A small masked spectrogram model, trained from scratch.
Training: 11500 steps, batches of 128.
Rows from block 8 of the encoder of a small masked spectrogram model, named by matrix and row number. Rows with one number belong to one neuron. Each number is 128 + 24 x the weight over its row's rms, rounded and kept within 0 to 255. All counts start at 0. Numbers have three digits each. After the name is the row's rms in percent of the matrix's.
Before each neuron's rows are labels from the 100 clips, of 14976, where the neuron reaches its highest value: "top examples" is what is common among them. Only what is clearly more common there than usual is listed. The data: synthesised imitations of 52 everyday sounds, one a clip.
# fc1: MLP up (encoder.blocks.8.mlp.fc1.weight, 480x160), inputs 0-159
# fc2: MLP down (encoder.blocks.8.mlp.fc2.weight, 160x480, transposed), outputs 0-159

top examples: crying baby
fc1.131 099:150116122109170144138173105107120114130102111130100129116111147122127120102112120128126130136181128139090177079098103121138122119149126119092113137133126148180122157099142145108107133152102138121132125155105110196149163141134088124158127135151139076117124147132132130137099113129134143150131162134093171089091079128153164149148171146128151110074138116184155121131144123088151162178140091123115114113106096101146112141164089135129104132119116122111104122127123112165132068148149149
fc2.131 109:166187158139113091110173101109124130148155164138120154110150141131126125138085127109150123132160132116085182132150156173129136121111127085108135172145136097175137101106119141159130118137118155115091140110138135125130133152151128168156131150119102122114114119106120134149119123135147135117102134147123083163100088192140126143101091109100124131103126136146141162153141133162112099103159155091125107154142197116150124131077107157114141113165150131089120169109146147108160122132109161

top examples: applause; people
fc1.160 110:114109147142084165135083115130130149149146098121130125132127056146139134147131119123108151136119119095119119188132175083161137125157125135152159107151113136142123132107144140161090110106164153210116131110084132147142152138133139130111129118137154121132143084135136168117155175143171139144122107087140097105159112114092090155128153113117140105185110124133134113124081125126089126140136130131128129152151107128111093180135105103153112119170158092122096100150139140129150142151147150
fc2.160 106:142104124165180134081126082109102118117145134130096143164138115141134151132152114148144124168157149119164150130126138122133115126105110104142109125132151170144102119170058137143147083123123158090153152144104151090133156122158139103124126102145174135088189148101141130142111130152166126130157112115165116119115108160119133183141139144181130130133147111125103141154159109131129150128122113130131108136139134106113081121136094114158111124049151171102123127158106140130165130129134085

top examples: fly buzzing
fc1.220 111:112094106125131125129166121115102155148144125132111171101132116142137088146137104148131143120111124123139114151107120084093116187118154118129134127097154130136120070091168159133134113097134130133117123119113115137141106133141190080131084150111115120152129130159126125173125098172155101082143154129125095124154145108118124159156155118130119110148126110183209126109094157128153149109103145112109113152151122104101122138117114126171116132162138115130085177132130157118071121137082145
fc2.220 096:062125119136138122138105132135140161102115128138154125091117132155126115107160140102107116103060129117151110124117133146107117128128125133113117134137110129105127167146145177099158117126127089099174149124166071135151176132148117109167148103108160137093170118132130102111171101114116159145071105133131099138093127073157126106129171137124125168135100108145107115182073135123099159145134138136089119141108136142130171099132128134159149107122150105144153138146081085135119125120143130

top examples: machines and effects; helicopter
fc1.52 104:132136154123121113110083139148099089140116153127133049107117137102165124141149073133093133130125129105086114119116099141143120118109150097126126115103132128139121146137119127105109107074137155081149131138080100104120126143125118180121128083160120156143139088154127161120109132099132137141130126117132159133099178122121087139132105125148122095091132118119138127114118150106094101090038087118092131089108118104075139127123135117142124111122131126123138105141141109169063126143132137
fc2.52 098:136112153088102105119103128137139102082129164107108136143137107107106174140109143143121092116089134189153135141108144161121130107150122121139125112111105155148123120162113128154155135090179080156140067113148142111144129133145141128138102139165161106117149150089140099078126087118205132126107114148115126139140142125128137107164155113137126124133130141137182121140122151131101146118134108145173169131138214155160110154112072142133151153132112131145139129115155120121099123133124131

top examples: signals
fc1.144 097:144154092144100134124158115189059165157125151172123096136128161116149118148105143155100134168129121180139140108117143148142140128095150098139192122150116087139175139129150137144133081133107125091109148121104130136146148107140116142137132133132135097185136105123132122115111135130118142160176137163152092164129121141111088124130105116157147139133125107145082130094122091127145094114095149107137118150166159145159086106123133165115142137135057106126147152145125114110125133130150113
fc2.144 103:129140127124110144179132127111105202152146113128136103156119094147123111153122137149109145063150170128159136120114162130088116107115135142142126146169135172129148145134165110128107142111165141154117164115093121153138133178149068118138144182105091128124080146130114161103107146154109140111139114160139111101100137141163078124133161081141134126118095089118095087150167127172153124119144115123123139143142105154181133141115104130104156102138123159132114119136138115088126128140140140

top examples: coin spinning
fc1.162 097:151087117171086102090121139152148108061106117155067130092140114128120136092163138113082162152133108143115132126108147121116136118108112146156132124133125139152133095187144101103152117137114164126138151111159150122127153095135139158124098138117126113143131166103119134144112107134118155129149174159121149143179178179136174114146109135138135119110104110110174140140155105141094133093171106109119150114140110113153196169123147086111121153149094112095119132125116136122124110127115133
fc2.162 104:173118118088142121150096137143162136128104115104138159099104131120130124126144123126157103123135126100099115117151161148145152088115174079145139147135183064120128108134133124105099166163123168130161148146116133102113098124081156146124143170142120086136131144133124161165135100139146142120105145081172128161146128108115107101122088133097158125094149159120138133169147187100120126097098107125094101128097123141122106155133169163117146163157119159145140120134127150173116166131132127

top examples: crying baby
fc1.29 099:092126091124122149158156095157133145126109150092110103122062127105144115126100148144102126142132142091128079140151157157131116126117148093122173187112106128110102096141129126112164169132146120134134153143126175144140167147165087138104131135115107115089106121129116146158115140166151138123167122125133112149147062133141100116127093109157136135159127151150117117120126153120155126159102093158190120159151112131180105139147086146139124135106096149139133112093151102141133115169108091
fc2.29 091:114145150183095139085131145146104093105127121162124142119138151133104154126143102140104142131106109134138103137130167148170120133146156133122157118133103114114190108090157101186133127143170097098146141123092155127156152119156148140100145139117137137126113124154151115097138174148127100092074144140143183134131097100141163158110163152195090170153129125099156118138163123149146123140127130170139167123146123166138123111176124166125141141107153146132141134118126146144104140171113128

top examples: water drop
fc1.279 096:094172145141106142120146136098105108145111133141134119128131152137127112170104154089122150151158114146136141171127132067082132163151126110123116065109195167140103171126159117125145110109168086087129126190099136135088090121135091130151140156155146136095122133122134149132101121124113128141086136137101133116119149154112155144107114128145148114147094129130099156090136161125133121131061094140122144139125157128100157098147157117114140107148149140131101167097137158113144122126166106
fc2.279 101:123115187133145133085147164157124102130103139145134122167107095141093146154084110154151125143145104141153125127099110141137154137095157130124110162134186112124174101141147173132150138144154147103130128111146115132107123133136091105160087142167074099141134131118117149144131116175139126131174148140154166133108087152122099169135114119121100138154114137133166164112120129138154140164125117103127102172110088074146109105092132131138121090124099143125182133159087121145143143131148096

top examples: signals; beeping
fc1.314 100:129147142157045100113089121130119118149119076125119167122118125149154156125080167124123082167146161157128144115101142130124176098132138109103111119126149147120086132122147132136155155152134159072113156097119135088112107116097115113157133098151130129112142071123104100164114126151146123149112121126153126091132110200120153123139111130096119130137140101138126108079138095126153119134075099113098105151131147133133145132102131171118178131121125114148115148128147116106126113174139103
fc2.314 116:133117159103123111125101142165139092129123104153172083141113129111067093127118137114135156109182128105144154099130088094122142164126118155133177126112165128161106165150178146112156087108141139103128141128125107148130139113115099154118117121096133104137156127069118159112136137166109180132130111084150112149112136177118098112171115139131160102127165146097120141074144133090113122098097102094110120106104160131142092097119111144141140108154144133135125109120145133146100143090140139

top examples: fly buzzing
fc1.192 090:130168122163141124118158104143112132112116068148109126149153135097162146074131149080087125101156125180127177127120144155118122125126142127089117102133120155175139133173119102149125145125152130115099118151126081120113166141104147109143149133111136114099092134139100117122109115131105092113181127086152174157113156132109132140101181130106174121121167145101158159098145093116165127131150150111092119157132136136111169140113147156096150131114123128121127168145126095095116116156162138
fc2.192 098:127111145117089138116142140123122101143105129151146101058105130129113115143089133150111057144135103150114123108177142165147117102111164153195124124135107137162132130139042105133097116143100104127070114125107122135125139144116111138143138124101080099138151158155108134130131111133163139135135094135124134095121137155158115107119139108143110143143094082120141139160158122085132115136124080158130091126115131098166113128105101161130150126088124135151154130103183113100151127114151123

top examples: bird chirping
fc1.176 097:105118134157138105140105105152144117083129117147097119112103154142138112150102150152135115156147147146102124123137125143143079142160176085092153114157126178121135110167113133173148144106195088084115105155142097126085149146173118120153153156092147153115177106122146118116123157109113131147100081130149122102083094102152154140154153151127144138120168130132126118150146122104114150162109143109140147136113117149120090126076110113116137123122169165126134134108121073118134141102147157
fc2.176 096:104128131134165132148132147137151146099137144119106168151132127141096089123122120116111141128071104112090134112120126104088118124168108151157106151151118128112147129165145107130132132106078120141134139109166099114110123108148143152137124093159093146170159125127142129124133140160165085088173145143126132072102158073104109102134112139120082161123132105110112106094140102132114166176115108090094160113136142115092132116147132185116098138089116108121096145147078160154131121099126161

top examples: coin spinning
fc1.236 097:107126101127130162115119133140120113108113108137103116112115125086116111119123140130097158139154117128148158137106111107126114152158150107151158056132114149103130126113114109136116147107123129109098154120092110139156116166140132135149131145110169117130134098102129166127132141110139159157154144161137099120075108161175099117118166157141172084095086088106111123092108138103166123190136122103177142119137106186131092141137162150084138097144172133096139160108117143144109113152170128
fc2.236 094:108152091085078121102112129130145107152153077109170127116156101126136149169126138145138132134144102120097117111145153117163151123150103168141156171126136098127104117156137110083162128136103154150113120084096116101092088125108126088116143126128174091106092127147082143121126133134133157133109116117147162157116114148112153109144131124103127112115129128149149132149120142146123135139083144140157081121111135126170123108122092149124152126073170118162073137143153139155137096152173069

top examples: music; drum roll
fc1.124 109:139116156138159146144075131105123143121093123161105150084117193129105157165082097143105092121132110109123140138125137143113070123124103155164159127123105073122136111135143126111136109160177165115162122067109145101126107142151105148156125110166128133139116094121136146149150119120132128173068125108066117157110095137110120130115149118116152121120126120100127130118145103108137120131131129135126088109129147110058154123099149146137140107181116108107144145116119137125119112151110075
fc2.124 103:166107105153093121144105137134144097103085135089155095136169084123091123166087137124129154179069150136087103085128114162117124152155140119126149146103132127159149168189140143133125117107144103125135159125149132151103129114126098111128145179107131088115154123116145159121135118126157111117141151161132093187112101132131130115150140123098139156079120134136145120146119129158124140124120144100114111147129123117130131160063105078140124132143164173160110124144121099153133100087109141

top examples: machines and effects; engine
fc1.420 097:151138085119146128113135118128112144134101161177146138107112127158100133105121085135154157092130171117125146115139106119140123113165130114129110136099153151130148155124116129073125122137134126181178170142144080156121107130098138125181142113135125158139117098115084108156116130127116114147150145117117142102132112142092112148142167141118125113177167145120110161144129134161136141172166167142171143167117074140143111141182158153094136140133098147073116123130142143092108095146173120
fc2.420 103:147118118122117135099140105150099142136139146159157106152151123129127108149152088114134177113120091062153134159160103094136158155161192117134114158128117125123122108101104164133146131086164148136130103141176126138136079133092134128174082179118126144104120121116104128122112104146143130083154106122102073118142165118110122147123136098151119126105122145117090114140094147158135136109160103122113113124125163147138110129080105144142112153113126083145126147147098113174113159117146073

top examples: fly buzzing
fc1.469 087:085143128106091116128123104127123136115088093171100099130160159141160156094161145128145119104117098109108160118104107106100135167152104141109152125153135092153159127099117160091127105140161123106124145113136116124105146116188120087115113159100129119144140182123110146136147170122176133103154162116113113134128158110069111104136087134121153102116112126106098187143144161141138115125141133097136148126140152097114110134110168109110109173165085072113127096114126103157116118128134131
fc2.469 097:155190154123112125108083113118102137114092135142106125133130158128142155124124159107106156098142097138139108107143126123122143148131146102122114122113158123149121102157125107112120136159116095111133120150142146086108161070171128148092123144086145116114124112124123128131151095186178141139173088107114087107095128146119106136104154080185103116104120111128149136201138152131124153096160097093152125164091092144149143129143112151120096155123123158120133133162110107146092144108105145

top examples: bird chirping
fc1.142 100:146119161115085126140121136118160106154154108151176127130129162118146092124203162147119109114139147136140140112131110099120120142090151077078128113114134152113080119168136113094089120120114091089114112131086142161099156129090126124128138169167144106154113101090131133120128161143148110134193119175132177107149124138160123113106130164131108125153121181128138088139155142120153124128102110155110120143103123157132147127120107093097178091139128147132123138128161149115138117146150117
fc2.142 101:081117173090117115106131143140102133133106148161112110152142123117163193166086090123100132136100130111093143132126134134134121151126151107093105155094145110158128162124134109099174148118116130144111144137137137126163154098110145111113095130118132117098142119117100169103192052165107146155082131119120161173154118128117085132129122169153116118142122136120145125127123157130138120143145111118096110114126100125180129092146143167164139156126121118090118127088116150145123140129073099

top examples: animals; crickets
fc1.277 100:120117096106093103128116123159152122116115151171104092101114109109126110120119108112109137122135105116113142117113168112104100139109190116110135124114125145134132142123116128140125148145100118102120145117141135149110088175094071127158110144089109131109141121117144101097142135071124176146112113129166174171101108139150102144112173160106127126140165140117124109083173139098140132128129154129138128123172148141106136159104087163075122104107097129132119122133133171136151170093061166
fc2.277 111:152123105166173127130134152165129154134098150163149110161137165136107133171138101159129149133111152121125149099127127139148130070169118118112141112165170126109133138131136140147104177106169090097153139125176092134159112116101115134172146140116131131134114142150103148130167105153151156147165108130105110135125183133122141132111106091112154134154106152109139153160093116163081125105082131087137140170163124106126103141127059158140139119148086103139143127161161116122124134146136134

top examples: machines and effects; engine
fc1.444 101:163099113095078149125140098127143125128155140148132131113138145147121136134133125139144095102150105084115113124084123127108095120140152137190091072130118124146161115080155128127099086172090119167139130113135106173127117128109138149136099111119128122074129116115151142098165074116135106149124163117126119077141106150117093127107103120118150098137106112160134124073123132088142152140096121102111133078099129121142161115153139145164100133137089127105153157110127140161082114163112141
fc2.444 099:180121167138148156167121119140163143126143133160117156169156113153101118124148110138157153107109153140141140106156115151124139128106120110137160139131146130119120123134142178114154144111129114099154123183135088111177132142125101135168127134106115159137068122131090074147088115115111131143134088111146136086095085143166116106144157112141139115141171155074097140171098101146151148134126136136085143136140141128104118076140093149083140110109102161139135158133152115135169131151154126

top examples: water drop
fc1.229 089:119103132144135133131116093087135174091140133136091119148116170153181135142122111115146114123101141138113120124118153120094101136138128105136134147090182125155158154161182124142141129127178111098116109099112164107111123165140163094173103150111137135121180143124151148166105092144150114119111109147108146164149119136122094143156139125158111129154118120161136133141057148129132172139147159134162123154133147100092069167090152101108122092135147152110122147143112092108132114131141116
fc2.229 089:136149135149136146110094112131135116130134158072111145144112084132133116166140131107139136156084128069138150108152144142148085103119083130137133149157141115102141171114155097088120149159108101115154159142143135145121095151142113105145121105134128122116125105138123151138157127127121090131174150087130140100098125080104154117171138114143128170141134103068110137086096116150115100157079153150112163114134110127123130157100158158126113141071135106099144107150079104110154100104111095

top examples: machines and effects; hammering
fc1.161 101:109083178126140142102115117107084126135149123146123102094140111144121090161126142083135163124126114141135128134170143148124140151128126090112078134104154154153094146148138128127151120115140150123137141115127080174103112151128135123157112109068099103044141180092131151153100072121153166129111154111140098092128095136139154096129150130097114097139136141131157151156118144116157181091142116117124110144124165109119147150116122120149112131109135184133116135126126136100157116161124154
fc2.161 107:139128148163136159151116080129151142127131140130115118185118098150089132139113121179105131119084108171158129131128089147095088161146090091115149144154106098124112125151129157097125124119125108111146123107145138142114124124110158091117127084149124134153124140137111128107155131134111092102162102104120095129142086108153123142104143169130124132086149175092112183169145089134109140098101177112106118121130149124103131142118082124093133171128117151139162128149055130108156104151113119

top examples: fly buzzing
fc1.134 089:129116171101139136169123168142135162140129113149091101140111116131114142122134151107112137101093125113128121130145115159118151119156098147069160168126150105140099136102158145109168121123104107101137136152143160159124147114119125125145126121140145153168124134131126146160152155157147112142145087123146115106124089101144149162165130103102124149138117123162104137141118145172181107162110118121122147146123176123097106156086117172181162102093125140082139161139104156138190078135085140
fc2.134 082:109073110153104127160136121137114138147133141097093137162126172086153139163121163126088136090086154155099123139075141122113113124108104116135109148140104121098112150118131137139115146148105156155136130096122142150121140125121112136144137108127153171133161113103116100112088125141103081104140111117107173102155142066145158150097116138135105155143124135088126124124141085110148115129131143099122171103099128137159105141114129153065160134122141078084144081105072124137113147119098153

top examples: animals
fc1.59 093:116149142131133150165109125181115126162159143136091132060162134130135144132139121128151115105126102183153140166120117143159123116128165137136129134095123169133099141099113117131097152139096155109143109094095078111143136120131094159119127134144060117084122109153129151124111128098158127110051128120140145117170118164148146147108142155109160110144165131103165119118110151097149133109152117121168126169143172154139110122127085158128081110143129164091130111136149136112122112130146113
fc2.59 097:088110089140146121130133134108109156141116118121136157117178107121116173134121131149110140121112140124139142141146097112104092124155130144123122104127135107109138112111197113109161095177136107120103129147142161117099144099137095119128153088131086158131195113159091151128138090154140131183114113146140114173140120138098089117151142134168123123130111167117134066113150160161121141118163165097126136095096140140095149102126102120105130132100139164160186112107133149144133129171148143

top examples: water drop
fc1.146 093:113098140118166113073128151117137162112157168146115136098138133125127135099130121100172126107147125117110166104103091120121128128070171142136081111145113118146086089140127132102134134123119072091144150119135135130157117136095108106101130123154167161162120163138142111123128126127075156157165127149094157117113163100131159140117175137120147154129123102125156153159099128118107190094137154126142125143134113113087169111105138098127131127117175115178151165163134127101140094141127127
fc2.146 095:133155131104153139167103152083137142150115122146110161072087129146125145132142123095125122134119116112142119136151111131124143098134117116156089124147133139128134172116105138118123163106137166121113136117136137129114115110128100078162138117080149129148140138121116103112183158108148100139153130131160161127132154116118106135150095131115165125070096151170130172124110151080158105139096084152126172098135105133162072133096123123130096163097165148140160068139137125179124138104151101

top examples: coin spinning
fc1.389 105:133117108154115108149153127168150134071164126155098136115141105104159135145128140114110119135145094161135164114175154156131112080133132135155123159147090122157157162120133088153153134156114148163129150110119131091143126126135089093127121085135111142113124126112110085142123101111135125129113143145132165150116166129140167107083120107101123155166120173105197134097120180119084122159107152129109115123101121135066154147136136081139133077126171156137132097122116138148137112110136130
fc2.389 098:060140127166144130132132118128106126137159120175123171120095065112143105108097162112113124144114146083131169123104100099126136100158109106111119097138109123154143162144169140137156167132103128129133122095118119124151151164099120116118119147102149112088124107149128107144168098124163104146119134153116130160098073138137158100125118163130127154072168092176143142142140129109135125114150137115107091110149148136113157112104112174150091141144104149101100125140166138131100103101154163

top examples: water drop
fc1.157 111:148120129137135148114122134118169137093120099128115140126122132137089116086125120131170133116144128181111151095108157114113138155117138111077121151112137130134147170162095141098126128135137098174141166114114161132066142082133128097124136094156144139130104184107116104124090168143136115161165099099098147148099149148135103170079117144141148149110088138140124137143158087138126120163131119157054154151140135136153098165124148082148126127134109137114084146119156133099151105135134131
fc2.157 106:108070095125151142149083137165140137137139154122133112147088146117127095127162160086136157162118139074106161111117107157156110145148110133136109126088122146169104100153104138124158134144086099093144109168133179135161092110112123166137127136147136114142129113156133111144151131156159135115119126110154115149085181158154107159134119161115134148140126149103104157139112135157102124103100113079140116162126152132160120127107100148169114132117099136124116119088138147103096115064164116

top examples: crying baby
fc1.471 094:121118142131169130113125150106104114155162107135136136135132089126149136128086094147122106156153125153113157146105178112109089128087121150081130107109178102168144107104110109176108107119116165094083130129145120156155136119139138106117138128110122159153152143126123130093125104118104132145128090146108151114110144153112089121115112143137112130167116170133138156126165063091126192138157156129109130151140140112134141134155155184141136127131087170136187108073142127136154137153132117
fc2.471 106:135111115100144150114111118166165129154131154130093123144125103128107121136103157126127117135167127105150128116146099139117094149101088094130168110096121125162168172096097110135126172112135124136122152129108131126098127125155115113134098147136120163113143175163135085149136128117119171132177101127118130123130143143147175078098096134143135112093152131128110149151081119187124140166096182144128103161119122133095133099143103111149136093105107123157115150124170189116165170102110148

top examples: coin spinning
fc1.213 092:144151101125108126081073128152164091066092131134083143141142127146124104133158125097116157125105136150134160095131150109123108131133172081093136121125109135149129097104111116074109147119092130107161167135102121153119141135194107147100147095142139116132098093110145150141099150096176133132095107129116140113144139113161081149155102108101148112112132161145103110096084110130127130118169117122152123137113186116151140164161129102143132141134099129118152159121153098126155112119150128
fc2.213 109:134158126144158145141128146122161122104160134143116102098138130143135104155102099117109104120163183123121108121123141096141143134106135109132146099131085140114137106108111143154120117172127156110089111148167133098106121107124163114144169136116171121124071142150178106102103089144091122129076152161129135093103082173074114115153118075137112123093152124118157169174144140122135126110132091094155104089110097137114153134100091102110132121095093110132131109152115103152139110123148138

top examples: signals; beeping
fc1.341 095:088135122150099128171152087119154111103140137172099112184138151090126130129109149127115114116136130175130149180141130153154157096132115086111162114117174126121134141151150140138116109146134114098139102107125105167162130107156107089144145102118149097093076133118106110135136146122127084119161145136105143086196095145108082151091124118129147133128132166135141116159171145147161115131139152123104146153108109109125157121101143145131146142113123088129096128168116069150140128129138087
fc2.341 094:125123116111115147127106169156134114066115079118121100191117128110137163128119164086163171147117151136133122156109116165164143140108167124104145151104094159161153093117118122129170117143182124122121107125148160134159152151084128138135132102128080130146116117123142129104150102121145117123111100135082147146155096128098130111107109119174135162131080152096164071132132152096134115143136131116137148102111129160127123128135117139106133145160092135103096077174088116122112120140123103

top examples: phone ringing
fc1.181 099:100100149101094112125148123124137124135143090118116120118144172094145167103108125120151104136129096143115153119122074144148148110164146150191131057150103104146119118128103111158083194113143135136141184145119156117115125105125180083159084119151118149143087139153119113139142137123146095105142156148142096104108145108144136113128135104100132137142101135109151131086143139117133134080138084132112118127132109117114141153141161165125130100155158095155154122118138128117195120117128153
fc2.181 095:134120150151112137125091090112154143097108137134127101136070088143117168116111120157122154138104102154132129156151109148102144144194094159117182091133136074102161092101146119135109141167100109121105100115150133162108136137122119133121125117110128154130116119116170114116147155151130136140106113119135172175100106091159121104130113117100122110146113132143082119190124099123139091145107106102117108098111134126094134130139103121087127127141158081137097088099159116098083099144116110

top examples: applause; people
fc1.406 095:099107103136129146157136118126122116103138114120109123133159141126120147145126122099118147114136168090108156167129161107166120122107117118133140132142154116127127132111131118143153143129151121138152144141115143128118123157126141077110163150145130178135118075149095135149102110122111161094161140113135185088152096163124140144148127070138143132099098138117112114104139141099118059128111132135131097172194173074165136148122102153122140126147138134084074132140165148082074097151139122
fc2.406 097:126153108144115115151153146101124129165126133135185133145124158113149172108177091094114171136134144104111130139149086096152140115109156082111111165129174096127110099129141089109123119151075126111157156116161087126152144126140134139136111151129105117161109115111110113134142111157106145119125153147139153128169103185135124124148124168121135169117069092144165157140125124114112108138129144134133072103132101101154106142159150145166150127138155106113155162099140135121132131123080077

top examples: crying baby
fc1.40 099:097118124119147118124119146147136161103159165151125130164139078125124077125093137090116143141115112115088126112141091082111134148107079125108106140153095137126109155103099133109090175136143112160105111100082158165145133149127140105123155137153159061135141126148133148133091167111118133151142111119127103093097122151157173095087140111113113147105107072155163083115124146103172132150153128134143106144098143101162131107139104122131136111141098154137147125118116111156129155118166092
fc2.40 097:119127089117165134128118121116113159096116168157108128141111164129109162145113140164119122117116087095074147102098129146109110133120118142088124108117112191122111119071137147136167131117178131144106106149126111133130127139124109098151150148129116094092092175105160119148162168126101104148112139100141119135104176104118109153121119089125132123158137087132122120110130170129180123124139113126114174126076133126125078145140109100105155153084160079143130129087106121115115154149103148

top examples: fly buzzing
fc1.75 107:141105135120173124135136128095167132135169118135115186165113125127157125137080142109162134163105110127095153124083192122162106185135110115131078144120123112127120110089158166108147146093112131103143109116128143119146115144138136133120156069136121132123141110068139104112104134087177152120167119110114175158168131128148091135123147144140153118106097154153131108129106132136143134107130130106098111123170149136154142137067099135138131116149103111108136176158125120108134106134129093
fc2.75 091:151191095149115144132183111152107104137140128120132121175124145120168134186122099147125175134110077121128140109143132152119099175130149080118161105163165150131128120121157140112154158151118132114125129121122103088145130109125104176163110154109122104111148110152107152142167128115124096150123106158138168177107141100145098121125136104143115148129066130155158138125095088129113132119127091097136141082083118155107139169112114088103125158111144152118167130133126113130124114123152136

top examples: crying baby
fc1.370 113:109120125126122147119174115158103168177079143092088156137106200127139120102122127158137164137147163127109145173119152083075108110148129144106150118162126115136151135094120130128134119135122124140133119162142120135164108105117071138136130138107144141113146108115154150187144151144124111114123144143113104135122112123170093126156106110101126146145096155116160148091092139141116144147152133105103120148145131121145144154091165147167175128124095151147153182130151127168086109111096150
fc2.370 110:144163091160134104094119121127149096141140152155136117128136125127106113129151139139139153116121103156105097161160130120137166111129151097109084096094148122093099130121132181146121106128064120082095154130121154131162160154088167130109139105139108131094143113157122153108146111137180109070159116143109170103122110156107100118119109126135103136127132140099133132176117101143129207122142139109129136126105126132138132121067123123140123130106125122119125075109127162097097144174090120

top examples: fly buzzing
fc1.19 098:125147133139129118114112166149149136114151110143153114173123135175163127108069144097112115101122085132130165112113142148104078126130126162162120110111104107140144146091159111082132156131131153129174118123095105171078110143150147153123140149101164151151103122123142100160194116149142142144135110085090113091163106134139131115148111124097129126086152104150132116099165187095095148101136138113179101162139150100136153101152130113126135120134101153115148113148125103137113136141119111
fc2.19 087:137149123129127142159143125071162113118112095094096094089154063137148163138173111111138107116151136137139143120127111130183157091134122127136139160139142154163161144140108141096119091131081106085140126146135150123126155109097113102089144149115132112082138171165102119100126114113110155122149121159097166124148135122137165070094129112098131103113106187160114144115133135149112096124126100147140114131091152138134137134100063122127150137141131124117105133126148123169120156096163119

top examples: fly buzzing
fc1.184 101:115136155148142160171090106093129120128103121160080156111151123091126143111120140143159145170128165138153184124106104157109127165144142105126130094073092146151126140128122144126100149155146152099151100119161154113148135074130095128079105148131144179136118108133133122158128146100121144117105103092150113075113142156095155129111097115128105089125147103116129142113128113131149102156167146156165137142136111125116141110120109083176130109137169101145072148165138116098109135144143116
fc2.184 104:119147132136161144125125164107061134127120130162101124158138140153131131088145144122088088139170124116069134134086125127129132115164113166152124138171126129142149123185104150132162079111157132126087128131131149151118144117110120092145092173161119145128147081113147180132089128135104112078126110160144138127136135152129100144153142082126127089154117107120122159168125131105120160097156152127139140155145140144137140169104114136120080147146099115144110102138146102164180097136125125

top examples: phone ringing
fc1.437 097:144132115100135122063128116126107131135105137125126110125138081125090151098111108184134123118139115120134117143154115140110109102155136141169134133153164148131118142109107086089139122063081088142141088175106153131123146118099125120134151122178127102134108090114157096122193139100107140093145130116129147151161131146119128168125158131116107150099134106110117146122142095080101109101131115129075114101103103142129093148106132068089160128126148096142121124133137091098090122119141113
fc2.437 102:173146100146098139102116118155113135132146095166157171138080126134117176141168118142151106126140132136107122084148084117074129124124130129129110117158167128144133155155123123134088104133102124138109159170135150164141133155132130141119103170107114182120143104170135080098172072142096139154121151110147142102139054134082147126101118137114160119151125147105129148173122134158134098119157134131132106111112103148108099148133154142159157129120126084139158137151138121096119116118155111

top examples: bird chirping
fc1.15 105:121090165115104105103159148118164095098118150148144166118135143122169124155090112136153146135134139131130167151097134146099148151144155102102167137115164090143133184135167086121116099106107152105104130133130138108154146164146113140110148171106131155141156146102120120149147121139153127132133121164156109130100137149121139104112101122111177144098143099173110111161104106164133144091134118157116093127106150112115146110203166120134103106137118138122111183107154135129075124115169147
fc2.15 100:151120126146157143097144111111145130109107129148117146103103120104123132156133138123091120094118104138114119116167156143110121135116137120144085102140197130128166137137156142151071130103116120146104125128102171141095086125184108145116152104118183106103131111112096141149134138199123145192153143100086142097118114140116164136102154114115126141129122145116117150095089090112163158052181109152126137099151132106144117137131128157139128126114107152114104126108159116148125096140131125

top examples: bird chirping
fc1.336 103:080156138142132142093115149111165090134166113198117173110120168128145112145129129177142129149104136109102104144148105104117121129147173136137141098159165119116099138107139113109153167094138120128190115127116109167102174115163097139093100123095103124110133125135130147160140125154141147144079134100116108137103116117104113145148128102208127115140144130152163113149134098136111141154150115122140112140119139125111096135126110150149102124145118149145122113175143161102160067137140158
fc2.336 097:143118150085143104121115120147150131171159151144134140126112101153147121163119092085142143119075128131154120111120132130147119142170136113099161132135118114070128158111115152074127127162156123169141111120119144125118164096148127128120126151111157126103165102151151139147117141119127072137100169111124087081075138076141117086109155136087091138132129122136108148116141129110159120107151125137132174148112164103085165149157140137145111136086130123127170152122099075111127113083123128